{"model": "autoregressive pixel model", "dataset": "rendered scenes of toy objects such as cars, trees, mugs and chairs", "train_examples": 97500, "image_size": 16, "horizontal_flip": false, "levels_per_channel": 6, "vocab_size": 217, "arch": "transformer_decoder", "width": 192, "layers": 8, "norm": "layernorm", "norm_position": "sandwich", "hidden_act": "gelu", "mlp_ratio": 4, "head_dim": 64, "fused_qkv": true, "bias": "all", "qk_norm": true, "parallel_block": false, "inner_norm": false, "positions": "sincos", "tie_word_embeddings": false, "init": "kaiming_normal", "optimizer": "soap", "beta2": 0.95, "learning_rate": 0.0033, "beta1": 0.95, "shampoo_beta": 0.95, "eps": 1e-08, "precondition_frequency": 16, "max_precond_dim": 512, "one_sided": false, "adamw_lr_other_params": 0.00098, "cautious_weight_decay": true, "max_steps": 9700, "batch_size": 256, "epochs": 25.5, "lr_schedule": "cosine", "final_lr_fraction": 0, "warmup_steps": 1940, "weight_decay": 0.04, "adamw_weight_decay_other_params": 0.05}
Rows from block 4 of a small autoregressive pixel model, named by matrix and row number. Rows with one number belong to one neuron. Each number is 128 + 24 x the weight over its row's rms, rounded and kept within 0 to 255. All counts start at 0.
Before each neuron's rows are labels from the 100 images, of 14848, where the neuron reaches its highest value: "top examples" is what is common among them. Only what is clearly more common there than usual is listed. The data: rendered scenes of toy objects such as cars, trees, mugs and chairs.
# fc1: MLP up (model.blocks.4.mlp.fc1.weight, 768x192), inputs 128-191
# fc2: MLP down (model.blocks.4.mlp.fc2.weight, 192x768, transposed), outputs 128-191

top examples: light from behind the scene; purple object; its colour: purple
fc1.468 [138 127 142 112 182 153  96 122 108 145 110 142  78 114 129 159 130  83 111 120 114 120 142 129 149  92 116 195 129 150 122 134 133  99 104  87 172 139 108 106 105 111 108 109 169 100 142 116 101 110 126 102 104 143 158 132 104 104  85 138 133  97 136 144]
fc2.468 [127  97 175 127 127 137 123 119 152 152 123 115 120 147 113 131 140 159 114 181 141 100 122  78  89 122 120 118 127  91 161 121 134 106 126 126  96 135 137  97 173 122 151  90 134 140  86 166 168 120 106  90 187 135 158 133 114  86  99  90 140 143  96 118]

top examples: light from behind the scene
fc1.653 [156 122 194 117 122 181 112 176 126 103 137 113 140 141 130 143 105 130 132 102  86 116 168 136 182 132 122 112 130 111 138  61 170 133  96 126 111 152  93 133 105 105 122  77 147 127 101 140 119 145 133 138 143 140 162 124 144 124 133 125  97 123 142 115]
fc2.653 [ 96 162 132 161 118  79 146  75 137 111 139 127 141 129  97 143 117 132 105 125 113 154 128 128  98 126 134 134 126 122 104 101 144 120 119 119 157 145 167 138 127 156 110 141 145 121 141 137 118 155 145 135 151  92 155  88 172 176 134 121 134 146 106 108]

top examples: green object; its colour: green
fc1.25 [109 121 150 158 162 107  85 131  91 135 112 111  85 114 173 144 111 132 146 125 171 130 115 149  93 111 151 161 119 150 170 105 139 121 111 161 180 110 160 142  95 124  73 144 156 156 149 160 150 144  75  91 111 111 117 134 123  95 128 115 155 133 131 137]
fc2.25 [108 120 110 119 148 125 117  99  96 159 129 163 165 170 171 153 116 139 174 138  97 109 112 162 114 140  61 132 106 135 159  94 124 141  77 126 114 105  56 145 111 152 141 147 123 103 130 105 149 143 162  99 126 105  98 124 116 132 158 145 172 164 166 154]

top examples: umbrella
fc1.47 [156 158 115  98 149 144 148 151 127 109 128 145 130 129  86 147 144 120 116 152 121 133 136 101 119 142 125 155 143 129 113 107 131  93  99 116 177 136 121 124 104  98 126  77 150 129  89 113 126 151 116 141 131 129 114 137 109 175 151 184 153 152 101 116]
fc2.47 [ 94 139 113 140 118 137 106 145 126 131  79 168 160 105 147 120 146 142  96 159 104 115 112 138 152 127 129 136 128  97 173 143 129 153 147 136  92  86  90 122 137 136 180 130 130 137 165 160 127 146 110 149 140 136 104 123 139 124 110 105  98 117 107 104]

top examples: hammer
fc1.541 [114 120  78 115 141 118 129 117  99 130 139 110 117 140 119  71 157 154 142 119 124 143 149 142  98 164 124 133 143 100 103 132 152 120 108 150 155  83 146 152 162 143  79 104  94 179 143 147 123 131 141 119 146 126 114 193 166 179 144 150 156 146 159  95]
fc2.541 [144 143 192 118 124 130  81 205 157 105 122 108  82 138 188 136 118  96 156 157  88 116  94 131 141 163 126 172 101 149 138 107 125 104 194 122 119 150 125 125 140 104 142 120 133 113 114 113 104  99 102 146  96 199 123 121 127 110 157 139 152 116 132 119]

top examples: light from the right
fc1.341 [157 102 163 136 101 127 183 150 149 133 130 107 171  94 154 149 112 102 185 120 157 112 108 137  94 138 144  96 123 130 151 163 150  97 130 131 123 127 161 153 112 113 121 116 122 106 146 180 132 151 149 166  95 121 158 110 111 146 138  99 121 145  96  97]
fc2.341 [ 95 133 104 145 164 180 155 106 123 123 129 128  79 136 139 143  98 142 111 134  97 149 129 107 134 128 154 127 138  94 124 141 153 119 117 136 120 177 125 146 166 141 116  95 104 157 114 146 153  99 107 163 111 131 136 112 138 119 137 114 152  98 145  98]

top examples: white object; its colour: white
fc1.643 [115  73 143 111 100 130 126 124 169 164 155 102 111 133 110 128 140 134 137 158 101 141 112 116 127 125 152 162 116 136 118  94 156 116 130 144 146 147 150 164 131 111 114  97 120 153 139 124 115 100  82 140 142 119 115 141 130  97 111 130 138 113 155 141]
fc2.643 [113 148 150 132 140 121  97 159  92 102 128 162 104 145 149 191 129  99  84 137 137 152 122 170 112 137 155  76 136 146 121 166 159 164 184  94 132 130  96 161 157 132 127 176  84 140 130 117 136 122 148 107 146  96 136 116 132 138  91  99 135 117 146 120]

top examples: bottle
fc1.619 [105 139 123 130  88 116  96 129 137 127 117 125 138 140 148 110 110  85 105 161  99  94 132 121 164 134 176 187 149 101 131 117 144 129 146  92 128 160 154 162 144 156 129 155 120 115 111 143 161 145 104  85 130 128 113 134 121 142 126 132 140 135  88 182]
fc2.619 [122 102 138 148 115 127 166 153 161 115 134  95 140 186  85 140 137 124 167 139 130 119 161 104 126 127  95 170 112 118 126 141 130 121 162 121 122 112 141 122 126 126 138  79 121  91 138 142 125 137 107 156 141 139 150 140 156 145 124 163 128 148 101 117]

top examples: green object; its colour: green
fc1.191 [ 82 117 108 132 145 112  87 144  97 159 143  92  94 144 136 100 142 132 131 134 100 155 100  94 119 130 129  88  96 125 178 101  92 127 123 126 155 156 156 153 130 100 115 161 102 106 166 100 121 142  99 105 113 106 124 145 138 146 110 133 107  81 182 128]
fc2.191 [172 138 123 108 184 137 132 121 117 119 144 148 123 176 159 131 148 122  87 136  87 142 123 134 149 116 111 156  99  77 174  99 111 135 124 119  93 108 104 129 108 158 120 124 169 131 160 121 129 133 159 131 164 129  82 150 121 155 153 135 111 134 121 124]

top examples: white object; its colour: white
fc1.82 [108 145 134 125  90  86 159 146  72 118  93 143 132 108 138 142 131 174 100 120 155 130 129 165 161 148 160 130 145 168 121 159 170 123 129 139  96 118 128 132 117 135 128 109  63 185 129 128  91 155 138 140  90 129 128 101 112 153 131 128 100 142  98 144]
fc2.82 [120 140 127 106 125 131  82 103 144 119 180 145 109 140 159 136  90  98 106 158 144 138 105 119 146 105 106 145 135 113 123  93 106 153 155 128 147 144 108 121 139 141 125 129 139 111  92 135 139  64 106 114 164 168 113 139 120 121 154 152 160 101 128 149]

top examples: hammer
fc1.350 [134 138 100 138 159 152 140 137 113 204 116 157  43 117 142 154 162  96 128  94 128 131 130 119 120 113 131 114 133 120 113 166 133 156 131 133 120 134 166 119 133 116 113 130 130 123 130 137 170 122 144 134 121 162  98 123 108 121 141  89 121 130 167 133]
fc2.350 [135 145 141 137 102  99 144 104  92  83 129 141 178 131  92 129 122 117 147 149 161 124 146 153 160 121  72 175 123 106  94 101 158 132 114 104 114 130 138 136 177 128  93 137 162 107 153 110  99 148 102 159 152 105 111 153 135 123 115 122 132 180 126 159]

top examples: green object; its colour: green
fc1.641 [195 130 116 150 154 125 123 116 106 144 173 141 115 142 144 102 138 142  78 173 149 125 107 135  74 119 106 135 125 144 147 166 148 122 109 103 140 121 146 139 151 107 160 120 151 131 146 141 125 106 142  81  99 109 141 121 118 135 116 103 152 134 107 131]
fc2.641 [124 115 147  75 108 138 167 112 170 106 105 135 111 151 148 150 105 134 117 151 108 115 132 108 123 140 158 149 157  84  70 104 143 133 148 140 192 158 119 102 142 129 130 109 102 123 125 127 120 173 136 127 133  95 133 102 102 116 114 125 155  80 117 161]

top examples: light from behind the scene
fc1.364 [120 189 136 139 124 129 102  99 141 119 173 153 144 141 101 132 130 129 131 155  94 151 136 123 129 127 137 175 152 122 120 103 126 127 113 129 143 130 150  92  96  98  81 139 131 124 149 137 126 135 136 143 111 134  85 123 167 144 115 136  88 108 123  83]
fc2.364 [ 67 144 139 139 103 114 159 125  68 110 108 121 172  94 124 111 124 108  86 117 134  88 160 110 157 168 143 103 131  89 105 109 114 161 154 106 155 121 101 163 113 115 126 106 135 134  90 150 115 136 160 113 149 127 161 103  64 128 127 162 143 160 121 130]

top examples: bottle
fc1.655 [148 162 139 161 125 145 100 108 125 161 103 114 104 109 132 128 164 167 112 123 127  77 135  96 127 137  90 123 128 112  92 109 126 131 140 143 131 111 133 148  97 121 104 122  99 175  98 118 129  84 121  86  96 149 122 149 127 146 133 129 174 116 110 106]
fc2.655 [108  91 138 143 122 115 165 134 151  94  94 121 134 139 139 146 114 119 141 149 128 145 163 147 133 124 137 150 105 128 171 179 135 102 149 153 126 101  97 131 136 100 129 121 179 151 141 119 111 103 139 147 144 203 140 144 132 118 131 105  93 157 145 106]

top examples: hammer
fc1.497 [135 130 121 111 151  78 120 146 130 132 110 141 128 127 138 119 105 128 131 129 161  86 133  75 118 131 149 152 148 153 102 109 117 167 139 125 133 143 112 135 114  66 101  94  81 128 110 160 127 140 142 139 137 135 129 107 146 181  95 111 146 114 143 122]
fc2.497 [140 119 151 128 133 118 163 118 110 195 109 124 130 118 133 132 137  92 112 102 140  93 103 115 134 111  95 144  81 168 132 111 147 119 139  99 119 117 164 124 138 165 114 165 122 129  90 107 136 129 102  95 126 152 123 142 163 165 164 137  86 122 118 145]

top examples: white object; bottle; its colour: white
fc1.67 [114 108 127 168 112 127 109 147 154 121 103 109 117 151 116 135 157 135 128 129 187 152 159 167 141 135 132  89 105 123 126 105 148 117 140 132  77  97 105 114 140 112 147 171 165 146 128 166 141 139 137 131 154  91 108 131 162 119 132 127 126  71 177 173]
fc2.67 [134 165 121 119 116 150 178  99 124 107 146 116  96 134 132 155 143 152  72 132 130 152 123  98  91 140 157 130 102 120 146 143  67  94 132 126 140 146 117 108 136  98  88 150 119  97  90 151 135 152 152  88 112 122 134 145 115 124 102 133 132 114 125 141]

top examples: airplane
fc1.748 [117 168 116 146 127 122 146 130 135 109 113  96 108 121 151 127 159 160  96 144 180 156  96 101 137 109 154 138 104 150 147 150 148 126 109 110 117  97 130 167 146 164  95 114 119 122 142 133 118 111 110 103 176 173 122  86 112  93 101 130 114 157 165 116]
fc2.748 [162 126 130 133 134  87 137 139 148 135 154 119 103 166 131 142  51 117 152  92 113 122 134 121 145 131 128 122 148 164  67 168 107 149 115 143 120 121 169 116 119 116 125 101 151 127  71 103 161 136 132  93 121 136 136 138 160 166 121 107 118 121 155 120]

top examples: light from the right
fc1.222 [120 123 170 113 140 151 137 132 168 130 119 134 128 107 124 174  89 139 115 124  81 131 151 101 148 129 143 104 139 127 150 130 135 121 113 128  84 150 145 125 119 115 120 119 114 149 134 171 104  96  65 132 124 119 114 162 159 137 134 118  96 137  91 126]
fc2.222 [109 107 107 112 111 155 157 151 131 135 148 122 145 109 100 143 217 119 137 154 144 146 107 148 158 131 109 119 135 161 137 132 104  88 108 112 145 112  98 124  83 130 129 103 109 126 120 143 102 141 143 200 120 157 173  92 112 155 127 124 157 126 161 152]

top examples: hammer; largest object: hammer
fc1.121 [ 82 132  95 131 150 104 126 151 143  98  88  95 119 158 157 190 138 133 141 134 104 176 127 125 139  77 159 110 110 147 144 121 149 142 125 123  96 150 130 141  80 109 156 165 106 124 160 104 154 133  81 150  70 104 153 112 131 169 147 105  69  83 131 147]
fc2.121 [122 139 111 149 125 161 205 118 123 110 131 147 142 113 154  85 127 120 118 128 170 137 121 148 159 164 141 155 143  98  90 110 123 147 143 118 122 108 128 122 126 119  82 140 133 111  91 113 105 160 158 123 158 131 128 105 152 105 104 132 138 138  90 177]

top examples: light from the right
fc1.496 [122 148 105 136 120 143 119 147 154 142 152 120 132 141 135  96  96 137 175 131 133 129 139 124 170 108 128 134 122 135 139 122  98 117 136 173 108 117 139 136  72 160 132 127 112 167 143 162 140 132 116 126 135 123 102 134 124  95 110 156 130  98  97 116]
fc2.496 [151 101 135  81 136 150 146 168 154 111 124 118 106 123 134 128 141 179 119 178 130 133 119 146 146 150 156 135 132 134  89 137 141 116 157 136 146 157 125 137 130 114 168 131 132 134 108 134 132 124  91 159 113 146 129 139 109 131 124 152 130  92 129  96]

top examples: trophy; largest object: trophy
fc1.416 [125 116 105 136 160 129 108 111 115 159 126 123  73 121 141 174 130 104 108 119 129  97 161 128 116 120  98 113 122 128 115 147 151 136 145 136 167 107 145 156 167 111 112 110 138 161 129 170  67 164 121 129 124 148 126 132 139 130 155 155 141 109 142 106]
fc2.416 [131 122 160 129 110  94 109 162 121 130 118 151 124 111  97  75 107  91 117 102  96 151 133 112 114 114 153 153 144 144  89  89 144 139 124 121  90  97 119 132 113 166 158 149 117 123 133 112 103 136 172 124 126 141 136  94 181 136 136 109 190 135 133 160]

top examples: light from behind the scene; green object; snowman; bottle
fc1.24 [ 78 134 119 144 149 124  92 130 141 111 139 127 124 118 166 106 119  98 173 142 148  75 158  98 147 203 108 134 125 147  86 150 143 103 106 164 160 110 124 132 109 122 108 150 150 145 128 145  99  86  98 149 150 175 128 138 105 140 109  94 141 125 129 131]
fc2.24 [110 129 115 137  82 123 109 123 110 152 147  86 103 132 170 185  93 156 125  92 109 140  97 159 107  83 133 124 138 124 146 167 135 164 148 116 118 150 164 120 160 135  95 121 110 135 102 114 122 104 110  84 146 106 122 106 139 134 123 119 115 115 159 117]

top examples: light from the right
fc1.107 [133 152 174 131 100 114 133 147 123  86 116 177 130 160 120 146 118 115 119 124 112 144 124  93 118 132 174  85  96 122 147  80  97  77  98 118 146 146 123  84  90  90 101 146 137 138  98 125 135 175 160 150 128 163 138 104 183  83 149  85 104 174 111 125]
fc2.107 [145 123 102 133 138 135  88 140 160 137 111  99 130  84 165 130 150 120 104 129  85 123 127 181  75 115 143 111 169 133 119 145 137 112 128 169 131 107 151 173 150 104 127  73 103  90 130 123  88 126 133  73 131 103 135 146  96 142 137 109 135  98 134  86]

top examples: trophy
fc1.620 [157 123 103 111 120 128 124 105 143 111 146 137 189 105 120 117 108 176 120 138 137 150 138 103 134 150 110 107 146 151 105 137 101 121 115 120 128 113 137  85 131 133 153 133 114 113 129 148 136 120 142 170 151 135 173 166  92 178 155 111 129  95 148 110]
fc2.620 [144 130 110 129 128  81 115 145 169 112 116 147 116 162 133 132 157 133 126 138 104  86 119  85 123 107 155 168 139 126 169 122 140 149 145  77 197 157 132 144 116 139 106 146 105 118 163 128 170 119 107 112 129 173 145 128 117 102 115 101 124 140 120 121]

top examples: white object
fc1.113 [135 134 140 151 147 151 149 151 151 139 138 104 135 141 142 116 111 121 166 147 124 180 156 118 106 170 126 181 156 122 142 132 154 140 108 177  89 119 151 122 128 109 136 114 103 102 127 124 119 113 119 125 136 146 112 126 143 135 159 154 120 131 158 120]
fc2.113 [110 113 134 126 130 115 132 101 103 160 135 130 133  93  99 144  99 134  98 116 158  82 152  93 133 110 135  89 100 143  96 100  93 137 142 128 156 119 117  72 117 136 146 142 110 103 110 114 103 121 117  84 136 102 170 162  94  86  94 154 103 148 128 162]

top examples: white object; its colour: white
fc1.667 [179 143 182 136  98  97  94 140  85 128  77 119 121 119 110 121  96 113 115 164  97 109 105 142 110 166 150 152 164 112 132 145 108 149 147 173 130 101  94 133 137  93 151  97 137 117 127 141 116 147 129 130 133 147 194 141 159 120 107  93  94 165 129  62]
fc2.667 [ 68 119  84 127  99 180 112 116 119 165 137 134 118 138 114 157 149 175 137 147 111 143 131 138 143 113  97 137 113 144 139 129 151 138 158 110 133 150 172 103 144 125 160 143 117 132 151 155 107 129 145 109 170 103 107 120 124 147 146 110 140 125 106 152]

top examples: umbrella
fc1.396 [134 137  85 137 133 138 137 136 113 126 106 115 106 159 135 112 130 167 145 128 116 141 110 138 125 149 145 138 120 121 143 108 165 113 125 122 163 148 148 104 147 158 159 143 121 111 102 154 104 126 139 144 162 159 113 147 107 175 107 157 129 117 163 171]
fc2.396 [147 111 173 104 128 128 151 128 155 138  97 122 115 109 137 101 125 150 116 131 122 166 138 127 105 101 123 144 124 157 136 113 136 133 155 123 139  86 176 164 126  89 157  99 104 174  88 134 145 151 133 127  97 144  95 137 141 106 149 128  89 182 141 149]

top examples: trophy
fc1.601 [133 146 106 108 149 111 125 141  65  98 110 113 159 105 129 158 128 138 166 134 145 169 130 114 136 139 127 124 109 111  91  42 135  87 127 143 165 133 131 167 153 117 118 136 131 108 104  94  92 135 151 129 163  99  88  99 117 150 138 126 106 146 159 149]
fc2.601 [135 149 120 136 104 181 132  97 136 129  94 118 134 169  81 109  90 104 124 122 111 158 113 114 130 115 134  81 134 152 147 132  81  90 128 107 112 160  89 106 116 178 144 124 110 191 100 111 136 130 141  96 115 151 119 157 135 146 158 162 138 117  96 101]

top examples: bottle
fc1.524 [128 131 112 171 149 145 180 143 111 168 114  90 121 136 158 116 148 129 122  90  80  97 119  96 135 143 114 156 117  82 169 124 144 161 130 137 189 129 211 154 140 116 122 117 115 163  89 146 168  97 107 143 136 167 130 144 129 142 128 123 105 128 130 140]
fc2.524 [120 165 133 116 137 150 129  93 138  94 116 138 113 134 146 155 111 104 151 210 142 135 151 128 168 165 141 122 125 107 148 149 143 143 159 134 123 150 108 124 136 107 112 170 127 129 162 139 130 123 114 111 173  94 102 154 106 132  97 130 147 125 101 135]

top examples: bottle
fc1.478 [139 111 140 162 126 166 171 148 113 171 130 149 117 129 131 103 105 139 111 124 159  82 153 103 134 140 123 135 117 106 136 103  87 110  91 102 111  97 154 145 173 120 154 160 136 163 111 100 130 162 141 148 163 124 101 166  68 137 113 112 102 112 110 127]
fc2.478 [138 129 126  69 154 137 123 146 166 146 140 122 137 135 141 166 141 111 143 133 147  71 104 143 111 131 174 176 144 123  98 121 133 141 156 111 150 170 157 150 115  91  75 140 131 124 129 110  86 116  81 119 150 129 131 116 118 106 132  99 130 159 192 139]

top examples: hammer; bottle
fc1.283 [129 136 109 153 101  91 149 142 127  93 105 174 169 146 139 132 128 148 171 124 119 108 119  97 116 153 159  85 127 154 119 122 101 138 105 147 150 159 131  86 106 123 117 159  97 132 131 120 172  80 117  94 142 113 103 110  84 149 119 155 108 111 115 107]
fc2.283 [128 121 128 129 199 136  84 107 115 113 169 101 140 140 152 124 126  98 112 166 149 146 154 158 133 117 104 146 129 131 139 108  78 121 156 122 137 135 114 124 108 113 190 169 150 133 161  76 109 156 108 122 109  98 135 143 133 148  93 114 141 105 149 137]

top examples: green object
fc1.420 [118  98 108 130 105 115 108 101 126 128 127  91  82 107 128 208 131 124 128 154 159 119 131 149  77 145 122 118 108 115  98 103 176 104 144 130  95 150 179 131 121 111 101 137 152 149 163 112 125 120 111 113 126 125 124 123 136 126 114 104 140 134 148 137]
fc2.420 [111 159 170 156 163 166 133  90 153 130 123 154 169 135 134 102  66 152 114 121 123 139 172 132  90 152 137 124 177 183 146 152 113 150 128 100 104 140 133 130 125 165 187 123 152 121 109 128 150 128 147 136 152 135 121 150  94 100 193  73 142 125 140 112]

top examples: umbrella
fc1.305 [121 134  90 129  95 132 145 164 152 171 178 142 161 120 139 134 158 186 117 123 143  78 112  86 140 146 166  90 122 133 123 162 138 149  98 113  90  38 137 130  93 106 138 136 144  87 146 152 100 145 126 153 118 178 116 143 101 111 144 146 131 137 102 159]
fc2.305 [145 140  99 139 138 119 160 118  88 133 130  87 111 131 112 121 144 128 161 141 143 156 129 156  89 154  67  83 163 138 108 118  85 138 123 127 159 130 140  87 130  98 147 122 118 152 110 118 121  71 134 103 143  94 100 102 135 131 115 149 159 109 144 132]

top examples: hammer
fc1.624 [ 93 102 137 136  91 149 101 175 147 124  96 150 121 133 121 161  98 119 160 101  98 111 142 130 178 134 158 124 133 104 116 119  92 133 143 178 158 100 141 125  84 123 120 168 138 145 139 117 159  97 112 127 110  98 144 121 141 130 154 140 132 130 182 141]
fc2.624 [127 107 130 161 139 111 109 143 108  99 127  81 145 143 125 153 150 139 115 145 152  79 189 128  87 143  90 131 128  81 108  91 167 115  84 109  99 148  91 190 125 135 101 110 128 125  91  96 124 139  84 130 110 148 103  95  81 138 121 112 110  93 163  99]

top examples: light from behind the scene
fc1.575 [144 155  81 127 105 134 127 127 129 133 138 117 168 105 117 107 158 140 127 120 145 181 151 140  78 117 123 140 130  97 111 128 100 110 103 117 134 173 131 100 146 165 124  88 152 122  91 102 105 134 114 135 150 139 139 137  78 134 164 143 165  96 133 118]
fc2.575 [116 129 128 136 123 128 121 143 113 155 143 146 131 153 129 129 114  89 144 136 114 138 153  91  89 139 105 145 163 156 131 125 172 101 100  96 133 124 125 170  87 116 111 136 135 124 122 121 129 148 140 119 124 152 102  98 154 111 114 105 131 167 139 126]

top examples: green object; its colour: green
fc1.159 [121 147 113 140 134 102 108 133 135 148  84 169 133 111 103 124 133 147 154 131 125 136 103 118 107 114 136 105 155  94 109 125 108 117 120 139 130 155 118 144 134 149 116 157 111 133 149 122 166 120 104 152 153 128 132 109 147 124 102 139 120  97 116 114]
fc2.159 [127 151 114 143 109 179 126  88 144 147 130 170 145 169 174 133 139 148 151 115 128 120 115 127 108 135  84 110  81 130 136 139 133 152 143 129 118 104  90 122  99 129 151 134 154 159 169 116 111 129 183 163 100 112  83 128  81  99 147 118 149 166 113 130]

top examples: umbrella
fc1.574 [133 136 129 106 183 133  99 105 144 103 125 139 148 117 133 157 180  86 150 141 130 118 174 108 128 143 171 146 108 149 121  80 124  88 117 142 116 133 137 117  96  59 144 110 129 106 134 101 113 168 129  98 151 121 136 149 131 151 105 165 126 114 150 127]
fc2.574 [122 146 176 165 136 104 132 103 100 122 103 112 139 147  99 139  96 120 126  96 102 108 141 136 138 129 126 100 118 113 151 117  82 132 105 114 165 137 123 131 162 144 111 117 119 140 115  91 114 100 127 147 102 122 153 124 128 112 152 132  88 112 119 117]

top examples: light from behind the scene; trophy
fc1.581 [109 155 130 134 133 149  61 145 131 102 152 104 135 164 141 165 107 106  80 154  69 124 169 112 150 139 145 141 131 149 101 135 115 100 133 156 135 124 134 122 120 121 107 121 138 115 125  99 135 200 128 142 150 119 114 126  78 143 111 109 138 132 133 151]
fc2.581 [101 153  94 127 124 120 175  97 128 197  91 134 155 149 138 110 117 102 127 124 125 134  93 124 101  92 116 128 114 181 125 112 143 116 148 138 125 139 157 140 169  95  95 158 131 161 125 119 153 145 137  90 105 112 149 107 148 133 157 128  88 126 142 111]

top examples: light from the right
fc1.38 [127 165 109 161 134 106  85  97 121 156 112 119 161 125  90 167 109 117 150 163 113 143 179 149 189  90 124  98 129 138 107 137 135 152  99 149 121 134 150 141  94 126 105 159 142 114 149 137 117 143 124 123 142 159 170  85 127 135 133 131 105 192 141 111]
fc2.38 [152 117  92 124 129 175 153 132 162 129 143 125 114 135 149 132 142 155 106 135 137 146 131 154 136 120 138 119 125  83 140 130 109 111 131 115 160 179 133 146 155 126 152 142 114 146  84 122 108 123  93 149 120 126 106 134 108  84 150 127 137 125 116 114]

top examples: trophy
fc1.739 [103 128 111 118 126 154 150 138 146 152 100 139 128 129 135  80 125 167 119  92 167  92 139 147 133 126 112 131  96 142 104 140 161 116 136 119 135 136 112 114 162 148 144 106 106 114 131 133 132 100 162 132 107 149 130 144 118  58 137 141 137  96 196 100]
fc2.739 [141 137 132 117 161 150  82 106 105 164 158 156 100 144 122 171 148 173 110 155  89 153 149 104 132 163 117 105 139 132 148 110 115 122 120 126 124 161 136 109  74 116 152 128  95 116 100  84 122 105  76 116 103 140 160 126 153 128  74  99 114 132 182 139]

top examples: airplane
fc1.503 [132 124 104 151  59  87 117  90 156  93 129 146 130  86 110 124 157 119 142 126 139 148 131 133 121  84 120 152 153 112 147 121 170 152 133 140 127 132 190 135 122 153 116  86 139  95 155 112 118 131 145 120 112 123 112  98 159 148 130 126 112 101 135 110]
fc2.503 [104  98 178  87 122 149 123 179 117 121 149 124 147 190 140 168  99 107  89 126 144 152 119 121 132 159 145 108 154 153 148 129 131 115 139  69 121 116 102  92 158 142 146 157  89 151 155 123  58 124 133 135 113 117 192 154 115 134 172 149 161 127 113 163]

top examples: bottle
fc1.633 [117 120 169  99 119 145  86 120 143 117 106 120  85 106 131 100  90 117 148 182 119 107 131 159 123 134 106 123 166 125  95 108  93 153 184 127 130 133 109  96 139 143 137 122 125 144 135 127 146 128 172 146 109 162 140 114 120  98 126 119 129 157 137  92]
fc2.633 [149 124 182 179 146 118 127 126 155 139 102 147 137 116 149 127  82 122 119  76 137 153 119 162 150 145 135  98  86 133 137 118 161 104 152 160 125  97 129 109 144 133 104 113 138 156 133 147 108 128 131 136 129  65 130 156 131 186  94  83 105 118 133  79]

top examples: green object; its colour: green
fc1.671 [125 120 135 119 178 114  95  98 124  94 127 142  80 110 112 152 126 125 132 162 129 127 135 138 154 189 129 156 160 145 152 116 171 128 158 140 166 134  80 169 133 146 141 102 154 125 138 122 162 128  87 128 143 118 145 112 141 131 138  83 135 164 147 123]
fc2.671 [173 145 173 122 152 134 130 141 110 122 150 145 111 154 154  96 122 154 135 126  85 105 129 108 132 139 125 118 103 160 135 141 116 153 126 107 107  94 116 158 107 127 142 134  87 157 159 126 110 140 183 141 163 123 101 115  98 178 138 149 105 202 129 131]

top examples: trophy; largest object: trophy
fc1.56 [116 100 107 130 128 130 137 128 154 110 110  83 126  98 141 124 175 147 127 134 159 109 161 115 143 112 129 107 115 138 159 107 117 143 127  83 137 157 137 172  89  85 142 140 111 118 132 149 121 157 107 119 153 117 159  46 111 129 111 135 136 128 144 155]
fc2.56 [146 110 160  90 125 126 119 124 119 172 126 108 140 123 137 111 129 151 147 139 130 126 169 120 161 141 135  87  74 106 178  99 104 109 156 148 130 155 110 120 111 116 118 147 132 114 145 153 179 163 126 108 117 111 109 139 107 119 126 139 115 133 128 101]